A small image classifier, trained from scratch: 203450 training examples.
Rows from block 5 of a small image classifier, named by matrix and row number. Rows with one number belong to one neuron. Each number is 500 + 25 x the weight over its row's rms, rounded and kept within 0 to 999. All counts start at 0. Numbers have three digits each.
Before each neuron's rows are labels from the 100 images, of 14848, where the neuron reaches its largest size: "top examples" is what is common among them. Only what is clearly more common there than usual is listed. The data: small charts drawn from random numbers.
# gate: MLP gate (model.blocks.5.mlp.gate.weight, 1024x256), inputs 0-63
# fc1: MLP up (model.blocks.5.mlp.fc1.weight, 1024x256), inputs 0-63
# fc2: MLP down (model.blocks.5.mlp.fc2.weight, 256x1024, transposed), outputs 0-63

top examples: items: three; radar chart; falling
gate.386:507495474493496489494482499492483494483539517458518471518488526573541464514491488488550518491495480501509492472498470491477517511486516502522492493523483519493481531499514451476522492498524496
fc1.386:535484466513483479452494483478462498477518515446514477515525523522507493569491503466545500512519516514506484469519505534489506504486502508511522475503503536493480520487498477470505482504505531
fc2.386:491509481497504510500471516458496573481503475503534538504498537522521531484483492490432489488508464477519523522488541527537497512529472498459523519505471513505477495489565499518502472507489557

top examples: peak in the middle; pie chart; bubble chart
gate.297:524431538498529512518479481483494518513477497493482532508518507503473500462518504523473453485535478508494535484478502502520477507498467496506492520506521516486497507517503484494522508503496436
fc1.297:492482544471529471481468498507524446546500509482530488561525479505483519507509519473479493478496540440507528458514487545513547515469468472488482516486532480497524505531495518465506512514482489
fc2.297:500478485502506511444492542472497488464484535508503515458478495488560488524521501527550476481503465479529521529511481525478495501460489519493516526519484510530492470479500506524480485470493510

top examples: items: four; pie chart; peak in the middle
gate.103:530517508500534497462456494428484457449492478488492442469574525482471490483518491521456489470486482502470500533524465549528486481480562485523477517482515485522487485524530477467503473498507534
fc1.103:488512471504512551483472486464500488469507471482521508556531502541516513505524465506513533508533503532474485503496509515491526499502512490532515482511469499530445485511507503485491486519502457
fc2.103:505504475514531503501508513502520506506506467503533504491583489509504522492499547502536498500504471497464488458521469460517506494493501499513497545515449472540500497509484482509495517562531467

top examples: peak in the middle; line chart
gate.570:489498510521494479456484494525482469513514503537495526556515496544503498506517540520528480515482470522499499502480499527513485476532460484509469489494525474536527493469518487463482513468502487
fc1.570:569540466516492485517513511536503507508517506525521528495477515482541456474518533520482512499529500503488461488495479450514502502471540538462514483484499522488464468481523563507453548497484549
fc2.570:496538516512539474496518498521518488527530472533475494541523505518484520537491571495487521485513509506502466509549494480560512544480495499502493530483493504504500484500456522496455522531488505

top examples: pie chart; heat grid
gate.147:490516493523485490498498511503523487512498497496492486522507548507542475492474532513490490520530542417467497471512511457513530522534532492538481520504495533519496529470508494498488547545496476
fc1.147:505500465476512501520513503458571498505493498543508468488491530475532493517524498499518472473495485554532501519469483506512533504490467489485506494471516494492539462499500519493529464502443478
fc2.147:506513540520522472516486496500499525533530508477449481533512483504468477473512530484474504497477514490509469523477481455529531508523498534482491538509515493448492479498484507499457530545503517

top examples: rising; dark theme
gate.152:508487482501518515505497517458541507530516519505457522519512512471472460512496499506494503533511502498498487507512482490553518505501497497500477468531481535508488487467541483490493435514501558
fc1.152:492515499543523478469506514464550490510528466512456509464502498455507500536532512511491478544507492510466487512497522462545508513540471497498488441498500467524507481509526485518514452469487511
fc2.152:508509526498510519535498480512461489492492499447511461490495505540519463505475490499496515455523450497482507485523540489462473477498506531492472515508502506529515521512505485499507568506521497

top examples: radar chart
gate.461:500534515535476515456513529507477510476530500462484509489505491529493505499481474468513483495515491494484490507488524526509495492528554495526518512487510437541529506531447527482475493505494484
fc1.461:486460468510519574540535501478554531485495530518516496474453531505494455464525517481518470474495448527459456495536528501497480496488530552494512482483532464469481492507507492501495510451467479
fc2.461:482507511478499454512527497491524504484516481560501527528508481481476565501486492477506529460473526508520534465472492523521528514529445490534482521509497529488469476488421499493481493497582508

top examples: flat; heat grid
gate.205:490479512477484516496524494544471495513498506513509442518484550492498481461498506550448526553543487487526471471552470547551463550459502499505526511472547520508481525543569501494541514490437492
fc1.205:539516484498533463537494496472526509500475501512464536490493447544484531517498504459533490462472472502484499524465523462456516457503503514490452491477458499500530436477486493525469506517532519
fc2.205:499507512518506499492486476468505486490479495492533521507521490483524473489504538506523512535529495508507533479480459501476511493547504528460519509503498508496445546484504532486519506514504506

top examples: falling; items: four; lollipop chart
gate.331:515516498512502513472528462564545516486534499483501496533523487471513508555521513456516518504530468495471467465512534489444470510539495511479487525489487516557502498497488525530495482481539535
fc1.331:514513452487499483488515448557498515498517495494493464511510507504520464493491514500510490506524479480463518482497518520458496503573499471508476514488475538515501507511526526533496493436508534
fc2.331:482479531522512446505564553476467465507470519509482511500490482489513505546507505491517518478518500506503490589500503463483495478511527503515503479489477513485493531497460489458498508496507461

top examples: rising; items: three; radar chart
gate.209:474494519532479445517535512556515464509493499471492483484504499504472514492517478510511494490485493461499487514506403449504501445487511501519525535460525518506510490499550483547485540521530531
fc1.209:523521522512492465490504527520484496470522471455499512506550509501518518486474474479523496482494478494503478490493506477511480459441514521514507506486497516471497569494511476500466529497509561
fc2.209:506470511524518494472479420508472537476493520478529487517511519483532518460480489545501535545463484508489536534497536501465488529502512490490472485461478497514508469488504473486474525486510499

top examples: horizontal bar chart; heat grid
gate.628:476500502469518542471470492504509492526527530477504512510518458512444504517484468510486536518554499466505479514519488500473534502486511503548467458479517470497485466480534487493509482491492490
fc1.628:446522475491472508546493554471507525494502517450494465490509481525488463503532512486484463482491503508509507437488498492500482522528490485484526528535511545550469518517495512532506524505440494
fc2.628:507514504478551482528537547433525533535493520501511488497524454508509528481549468484554482495484542503485526508481511501484460491475498464500528445501507482505480527457547522536459538493478448

top examples: horizontal bar chart; heat grid
gate.182:501469511474560456491487480487557481506463495472482498484467514486520511506507512491514519561494462463474520467519549546500492473541500483510486465497486508480538458489548508485518452486468573
fc1.182:469511474482522530501491493520544530495563455487523545554532540499508528543492514525483514532471531471536501543488516478478519507486497491543491523459519475478484494447502477469492475505444474
fc2.182:539520496475526468522498455477498497511462492505498470450492532487480528483524462516528527526498450478455490434503558501503500500514504504463501489476491491498516505459518490559504509476492487

top examples: flat; heat grid; items: three
gate.238:520493525514498501478449532514484529554502473486519497487506514460506491499449504506515491530500534450531471516481499479538499484457508508502465492485466515548501508517514504506534512518519498
fc1.238:515507500533482510479498486517481545516487496510509500514501528458482512491482489528466498525548537457537476535472533467535469480464538504495516561516483519519523489503533499509533510530455516
fc2.238:475493499481523518475505496486543513461496514488508496542491462535500465510553515523521509493486496546500501501488472502481528462511439520520518509505512473496493475503498482468446517478534517

top examples: dip in the middle; radar chart
gate.508:501512510513493543494468473510505514497489512486476510444474497528505483465518469495530486518486508529479529459523466518508496542522503509481505467484461510482489495514538496524508520482521496
fc1.508:477493504505488505459500504460493485463490540518520480424472487516525536475525488517502454513481496544488547486525489520504491503509549493499525481515460500499505465507539537501521491522504515
fc2.508:501511512481538470477506459493498511537537488481509559548563502469503483546519514498531513492493510483541530505471512446488522524485454503489460505431504491510495523521535456509486481471542483

top examples: falling; stacked bars
gate.584:459465496521488529499479467513491532480507528513532502521516489461485523500512495500482539471516510534494493492494478551484464511538533505507485463510477525465506461500565494471490538527469489
fc1.584:534514500503513474499517533501502482506490466480519534474505497532475485484489517483540482522506514480523504473517520448501538496456490485495524536504521520528507505519448513504524484479547517
fc2.584:474488496528469518500493466431493507493507494482468450543434503533481483502474495543495512467526492491491526521533471555506475505534541529492526506522528528483517493490503535521489462540468487

top examples: rising; lollipop chart
gate.443:487501491549486448496492511498501525521536500501517524458450519500490505515495523493493477496499496491444462497515500529478485535511527548509465503508524478482531518475488495514493468469456537
fc1.443:481498505510521514490499495481516486517521542523487492498472513447513507509511495521527499488523495537422496514533495474500495509516495505526487502525511508487493510542495506510512454501438503
fc2.443:533535477504505523493459464529561494507496482520484473506493513511506453514512500508492498478460500457494513506547567450485471508447466474464470496441516511531481502489551487512485508503511463

top examples: dip in the middle
gate.112:496539538485485503484499507515489484476473528521509476473471501424495507476503501500512502498512502506469492477518466465474506532503566506482462534510469529480488468514537512502512514490507485
fc1.112:486475508526499500455476515515512526473475469506458489524528487502469512540489514471526522488512445531512512524484549482462509474479451530532487492505485511499506500444516500539522511516498502
fc2.112:520483504521483510472487466523555524449480492508475510473516487509495463495533501495581564513521465487458468483496533472477483493499473515500475493506463534529493535494534503492508499499512535

top examples: radar chart
gate.372:491548481462496503479499415548502487527527511489497497464512488495467465500491472507500498501516511520513460551495551506501472519500510504493513469451480520507496521456498507587513516477522490
fc1.372:512473435469499489534510484456509558475516545518474520508486517510537478518544472534528523553465505474537491495528514515509469501447528483473495525508525474478474507462469513513482481509468498
fc2.372:521527486483474513516444458527498514484514478468529501534558472517500516515491505503587507481492522477519503448489515471511542488529478502486486494493503507490539512466570510542541491507446479

top examples: dip in the middle; radar chart
gate.188:510494498483525486492493498532455523502503512512497498481521458533512488488477518525483480498492489532530484483522508492526518470495441473494474507520474528425554572512547511538475504524520474
fc1.188:488546510500496495491456513479496488509506509519490532525520475502497519495515504484569481519457497483530491526489479488469486511482509510465513496507513511548474439514463513488531526458498517
fc2.188:511532520484521495506503481504488488496480465535427496456540470461523511452476501507514501462486521567541537509520485492492479519491479502540480510485501516478545495484532509515523528518517463

top examples: heat grid
gate.500:495512513498490511481452463516425508488453471487522514498518531537501535495506536526472512522513510492468483502443505454485453482505522508513502475501479481498528500532517518539541516532492470
fc1.500:504512532505463489477485517521460503539454464495518481505517485550491481478508503509476492541503461436476511493493514492518503495552564486469533472499478517517507533508491522479523472526474499
fc2.500:515512500492452474536517523506573503557475537511501493524474519483486492492487502489491499504495526496541491514448462495533466522465521476518470502509499516465478485500530511492514491444494470

top examples: ring chart; pie chart
gate.495:474475473474513524501542489520490502497502516498485500529525528452523531524471485498534486469501519508453494514472528504506487499529486516493506511514514500522514529505464517504489503490510494
fc1.495:489468514462510472499520524448514491503490505463500525489443508486528495500518541476496511493501485517480493490507510519547515445493526534453474498531504534478471470498485489489515440456502538
fc2.495:462485530535539472512508509484501504499504492475465518501478539480510520518483508462498468450484512491482474485531533495535501470466496512472467486519468499467495438483487490517466438500507537

top examples: dark theme; peak in the middle; line chart
gate.469:539505553472438499492487510495461490510521482515543511505499474547485492506508455538517524495515504485474572488546490447524528501463512515509488497512467540485521495488491459560453522512510451
fc1.469:514484496507448543502543467476459516495522540491485528548527511481522492498540536472461520498508522503465508509506503494543466549488548530480480489503458536553463435492477515485460518470520493
fc2.469:444483525536511487529534525464493519514518485481481500528559524511499525509528540467477476501483497553511484511565439540504512545516538484489464540473464542508479452496515541485423479499519488

top examples: ring chart; heat grid
gate.122:497519522469462541500514481492468501495517495495519483496541445514524490507450467495497548482513522506470494520473455477501541457503452536502493508499517512478504491506486535487502516504517492
fc1.122:521487499505479489534527503473432458541497489531472497482512494447507510523474490556498494536481532533512480485501501488515474497494522505515456495565459506515467484523520501526526456494445507
fc2.122:466504507552452487536498506488449573528500509503465494496524446481481520525466490508521463519474525515499539503486478525489523513515524495501470474523511546498465498518527500534482473447485487

top examples: horizontal bar chart; heat grid; items: three
gate.11:513514513496514513475528530529465521487496503537502471488525475485513495514468494499501475491499529487479503474532494515511499508527470459496513508534528509514509435495476539500450482480493525
fc1.11:506505516494462487489494451485480443518509520518510499467508518490499543486470529545514538490504492549485491518512499488521529449483493492502493530478520501479485560501510473543534555527507482
fc2.11:512498525487519489478507514513495491514496538515540504494535489492492472562470502509462485544465524488503476478489441495509531529505467466522476529516524470535506490463511526484460433499550471

top examples: flat; dark theme
gate.249:512513523541492475486496533528482483494458508507538511485514481522474495515471520494509555469568523460497487488491504497490498481476516497490482503509454527526504498500525492533502482529500509
fc1.249:438575505499507497489454436519484502500494483505493480506521531485515475525534491478471483515456503519467487472475489485478522532520510504450519484478544491510475470497499521489518471461492489
fc2.249:489490507497514499504476470516461526487481474497507515510506507510435485527531467520499488500513508494469511465486495505507513519515553535502465473509494508502486485495490501515511487483458487

top examples: heat grid
gate.703:504495491484495501523455537449496480511505469433475515509480483484516492456470478469489503497478513510493490541504539523530483510523497515509480513483489517488550498519522476456461508513504511
fc1.703:463499506513490490514473488537542492477475499504496521492513527502476509502507417495470480505501481484487527458488485490509526495509526480504485507495537500471471449531494514502517529538481540
fc2.703:502514486512514494485502529519518488502511497508496533522484481533483487503540434497509486540493512527451527509501471481557471519513530497473474508490529507445517473489475484457500486536486507

top examples: horizontal bar chart
gate.401:495468487467501505481480524519541488489512481497504480520502483508449495543452520518542512499496526518508511478504467468471520507520484522517508475512554513490511491474489507496502462503471494
fc1.401:466468518473535496512510490495501472500511489487515476469453504491519481494507479493526485548498497542425506509488501495513471472521507565508497478526510461521504440471520471513486477509465524
fc2.401:489496483482518506435497495514476515498478495561505494499497508476517546518497506513466510505480490492468470501498520462459499483447500482483503522476548505474467519501496496499490543487460460

top examples: pie chart; heat grid
gate.92:487460461471491494540489505472534484500512519524493477500441508485503493502539551516486525493520493592519499498516508552490504497490499542511469541509480517470501481457486524528491523521488528
fc1.92:524526486546517451498515485527546474477508490490500479519491461476512473487521549477566477487492529580504487459515428474530493491483480496508497512495545491417506528509519489483500550492498501
fc2.92:499485485482507477473485491487544480512509494526497503528493494498486455486506504473503503475522515556467481485503449466526487500506466522498494531501500488444519504505519486527521484470493558

top examples: flat; heat grid
gate.199:477471503478495516453489490532456525498513533519533505474500543500509520515500535493482506486521514511488529487530500550537469501502488486484490515499503494471503534503549488499491532487462525
fc1.199:451491514484493504473511481521479538525489533566512496486480532501497537473543464537537526510493505516524511509509486489504449490536470482511499522547505489483496510535508495533528508509420471
fc2.199:509485501476506494515500505499517507509467523537520522487490475513488520484563450521542529532481493454541505501521517495475473502506480500546497485511525508496483535541579457495478473483483418

top examples: rising; lollipop chart; bubble chart
gate.146:534484533515519486523512500482552468512533474527503545520462447488484485471515508505473505482503531506543494537495483513506515479540482499501490497498480517478507540507523484477486503514521478
fc1.146:509501520514491523525492488470503478492554485513530527516497466492485477527510523524475478533504514518517480481497516518505489449546512456500480505521494564547526504506482534454444491505510465
fc2.146:504498488520560474472532476529500535511483500507480466479493526518504519506475522458489476503520497528492485531482540493508500517468503480498446486463458460465501466538519480479504492476503533

top examples: items: three; radar chart; pie chart
gate.29:494453477510436482510500467484519479463501483465473529508487545462520480554507539509489535460493508527493449457506535495527466514483515512498514476541495496508427503516495525499474516521468481
fc1.29:524503484518502511484538491522497534513530496535535536485499490527483531413522507488531477505477536482519533547499477496491523496471527496466469542485507456529540488537515500534465510510521538
fc2.29:467492505491489528549500516480543480515513487474449502502481513492560530522474559484489535477467523504519492496510482534478480514510525504493511490505528510501497499505442494509465510501519509

top examples: radar chart; pie chart
gate.677:480542516497472505490500511521536462487525487467473473461527508522526473507542474463488499511487477492486523477481543494512459509447462502512481531517471492541496513516555469521484580519469555
fc1.677:520481514506535478500475495496517546510483528504509556532476475488503497501476509515492540463501507502474466483511468491529496494470475503479474497471528522491494492498506517500505464477474488
fc2.677:516506499492481510447535487485514497508495482499510453508499485529513491477509512498529493465489456504511504501467534515471506465500464435498501537547502444512491475503526518532499544479487514

top examples: rising; items: three; bubble chart
gate.334:483489499442547502503500513488468468491515527499502536470472497531469485471495501505550523503517464487465512504503495511533484486476500542517457526536486541508537504461531488490490460538483519
fc1.334:449494488443523476532529514490501494486537503520470537478505522492485528488524507521511518489520489446529518512535501482489488490466472532481519519493505551462516481483536480462507454503467515
fc2.334:525447504492502536515511475494512513499501484491476515548493503526548507507476503515493538538496508534512499526483552462490495512511511507514511519559483455525544527464524493493496503517442501

top examples: dip in the middle; pie chart; kind: bubble chart
gate.121:519559535479472498492512520478480508454489517483504498476476524490549457527515525503474494520488521503579555501509490478474534500507514506496503523527505555494486501482549505508497510495501480
fc1.121:526480536450475507454465514479478521506486521523513509502474472499455537475507509511481493517513487500459472494498492496506500541479500495500462484485499503482501515503449494514491455552470538
fc2.121:541502490494466527430509522462471519521502551499521487469489481495509488481497506526471513483524492459478483543516506483490528561494470505509458474489483471475493483485510504489509457514468510

top examples: dip in the middle; heat grid
gate.74:497529531460501492503442525496491484466531510482514496480482497478519528485494486499489515499450494516554474506493530489551501512516497467487467557521488490472522523503550501532500503505456494
fc1.74:506484551490521548513539486468484509502474488499494492470522470513466494503529472522514496520531500515461499522448488534490521457490546512479506523471533507471533492477487517467499537504516426
fc2.74:519471496515489497481486471500531469482485476485476493454530516524522465489532487472494487470500500477460462453435486506493492521513517498551476486480547502466520524499515483460534465500544490

top examples: horizontal bar chart; heat grid
gate.645:521498461531499517475475538527531496500511457480509500506473481530512553496503524495483480456533518573514496507497497482497528475506514471485506492509484475485514445480513500499464485499533462
fc1.645:512542503556461490542503455546512551489509465528523564503549502512486507501491514519481545464501454538486479481520491492586505504489478496508483479461507492535505493524509521482531498480496488
fc2.645:488518522526469476505495473515497500493539456518538512510557494536487506518486494488504495444544460544507470487525492447556516497474479489501527472497511524512503465537473511484509499507479493

top examples: pie chart; heat grid
gate.203:462572484481483467484504509472520503519438505487488486472489520500522453512506514505479431499522475500553528512517501508503496537480521514528508511496497455504516451483521462487521458498494511
fc1.203:511476458482498455546523500512504476485517523455481496476532502472525523469481500493508548514540491553507530493508462504490483430518424480506516508523468499489553468494519520513464535512489502
fc2.203:468520494481465471535524501472510494485488502503480501504523502517521481535512461493468460531533488505525494541498484528514510504468511502532513546548512478507481475486505506520482468531492485

top examples: one colour; radar chart; dark theme
gate.69:512523435495505493550491502539495481476500497455478495501523482485512480544511507483521520517483513467511476502487507452504501508483500492527467502481519475551462518537467520496497498494602501
fc1.69:499534445501514493524489502553511478495508501443468486517522487482513489548490512477507505503463510474529479501513522461500483526471498492541479496492526462556443535529463520488511485486584520
fc2.69:573492473532543523483537459504502497514455482542563483488511495482490538510510492504522475511493480521516471509489517464527479508522479475478539477464553498499464489509539504511503507519478478

top examples: dark theme; peak in the middle
gate.416:508508528526482511505504478484470523461514490485507507510522483520542451515497457499471478495519508515508489462494500512503496543499524486488482468528470472502537474473492527506487450469477533
fc1.416:473491482457484489446478483528487516550486501492521535529509495515480498481509486485509459540503501490468511463491488538478469481521537501540531559493504495532473498548492494496501515528500501
fc2.416:464502508512498488519509552493467547516505520530571501492509483529496465484479525513485445520513501491511484501480498502499457489502516517508485527514515508473513456480507468517445474494520500

top examples: flat; items: three; bubble chart
gate.355:511498474512458563460489479533469501475524500511557466509514549507516528485510469537513527486540528507547489523504473464539517464458504506481519521500483527486482527525561499453508548491477515
fc1.355:519509481522435530498487451528474517511536509497584466508496532502493504487498462536507518476532571505523502514498480496546500465478493481466543523523486540485504555516538501456552529491448502
fc2.355:502494497468513473551495477508531469516494485516528520502472511483488485512471508490456474495506498453510492542487478508511471516513479473484505517477502492509499497521580484508475502497508475

top examples: heat grid; pie chart
gate.153:481510510504459529511528453527466533448476512482478482480517530505495493472499482501512522481497481471493504490491489489468505513515510523490487468523533522531519517503527512493529537478474522
fc1.153:478503541459517481539514491483508507486475473521477507475533464467523535502512462527566526498509499455458493476456524497478535485556541531485531480499515513464506513472511523504499488514495529
fc2.153:482496468502510529556496516501533485485512489523530481498488493503526513481509536476460499490508488475525499465479517442534521478504519529535484501464522484428499496486503493495489478493522481

top examples: flat; bubble chart
gate.211:484459464505497512463473493496531491485504513547533461491480535504513467521476512491507488506520557485506512495495529536500490470504510509512532522503507523478542537504501504452489494499410491
fc1.211:469444509498509515473479505473503494474489509554516455507474524485534458501486522481537478513543562533524509488486523534503496506495535510484518488514477508472542540503497489471493486498404478
fc2.211:488494504492472497531503473519503480506508501455499488488462486484456550505509519499463505497497481465521484529517486487532500521480517457478510541494485515493506458556572495504498517506526510

top examples: dip in the middle; bubble chart
gate.294:474562542473496478499489544511479506499475526481474518504491462533493486506532460489537489516525537452515523470498508494525505494532513528497500479461516504520473504558595479487489490464492507
fc1.294:493478501545527556532560523508514519503510458507492494486480478469487504476480529547473477529508492515467504484505475524492446515466515485478495494504559490445460508499493492493461491456538502
fc2.294:521545479484523527494532508506516558492477537504507496492515469491500552510538480490554507557536537503497484507522453540513444502497536486508512494503466481468472490472468478508505484494560473

top examples: dark theme; peak in the middle; pie chart; kind: heat grid
gate.766:495484514475486533543468484489468544544498474498544499499461463504504493464510495538486527520533491509479500562471507502483494510488548547514452499460486496532506491487502491507461539520518530
fc1.766:486509517521551468492511513488520503480457466484468478502505521495490468519501499498497446533520483483529517453470500477537478477486505480484542463509519515428472554496564521501516487495544489
fc2.766:484508487494528530552484480459481528504486481467479485487500506478491518461503498528496522513550475515502526525460527502504472512461543510476527472498524513508461555500491499502480505499477543

top examples: dark theme; radar chart
gate.596:478486498557538514518490528527505458472471482531474519491510512443530535467502494519498520492494542453482478487463481507539538483473512459501512516530480449530495492437503474457507484552535525
fc1.596:459477540503549525466467499504480508440477501504483539496534467511487520505489528488464480501521528450484517540464531443504529521527518473494492476521517493482469458463489515475504508498511506
fc2.596:506494480487459489510494492490491526535532493467531496481472522498506489485524509511468526473480487544482510471509481528487501489521473527526557508497528524510513549516514498526486493493453489

top examples: horizontal bar chart; items: three
gate.256:477537479489509460511500498479482480516505502482524503495463525489496502516513539507509472510548502496523483522477485473472502473479515507493460529519470526502522458507495511483435493519484550
fc1.256:517488504508466536479491492530513490472499504515468504504541469507506491507491472494501533467461501509476502482525511503532493529511505466500553470459526477490468535521520498512549519511501452
fc2.256:491524508487525474506535521463489519514496509484511459474465547503474507506512521502532492525511488482510482517496505477466491498470479486532484486518490496505506479480437510491442485508451531

top examples: peak in the middle; area chart; histogram
gate.289:498449518501484525563523542493499487485513482485494513520511541489519510482499513502535495523527507518443539542521479538508489493517482523500499476499534496498494509488524542501487479463500543
fc1.289:474538475498531483464493523492494521489512502490500466503495482508552486440536514532532511483571486512464464487509485518501463500535509482469499542513487507484463461504524522478456481517500520
fc2.289:529505456478510493486453556476478501533497505512500471508489481516479485495496449488551528505473490458525498508513489499523458488518501512508510512493504496480503496509480477490513515517476460

top examples: rising; lollipop chart
gate.229:478513519488543499509510548489539496521568470494489545497470461492498530495522548536504506504523487516473464498507496478515492494509501506509486478500484532484525493467519490476512446516483516
fc1.229:479516507476549499498514536453543493510562468495481546471475473492501530505521559547511486497525482510468479497515494492500509497498492521510470483505478512489526491483521493488515447499484527
fc2.229:502453480479497519543495490533480524488478495466490485492446529494494474522520499454481528483528469472501488516514541510475489511483525538495494504508468462549493488522534461474498513494504500

top examples: dark theme; peak in the middle; line chart
gate.131:555487487533438512489505501520444501497502509537549496507481475505518504484513468539496518514491507463507500543539502482539479522504521539493474508509459527530472504495512497527469530492477504
fc1.131:478519509511555504487472510472546535509513456476460481499509518518496493516470471504503487483479489501509474475518518508520510473471451487526516563511490488488490513559507529480510508497490509
fc2.131:464461491475509497484516491505466529497510493474488494475481535526517499464567461495493490480523524461484511519467522542499487481504496493476547480497535506497504551525479471480498477486424493

top examples: heat grid; pie chart
gate.638:475476475486491477475494482485491499502468517469496464504476507510481529510500489534461490484468512474513516513521497487500495489507495526506487497521507567480495525524477508486502459539451482
fc1.638:524515476526573490538497491504542510525514484539498490508516485535489506468511520470520520514514516489480486539506494484483498525474482470503514475484501475504463522514540497559504531496551518
fc2.638:482482510466490499463491482480473541507476523491544472496509491516473519491512523523493489515496399491485546476526513552512498511489492504486539473496483506495507519506492514505524466466510504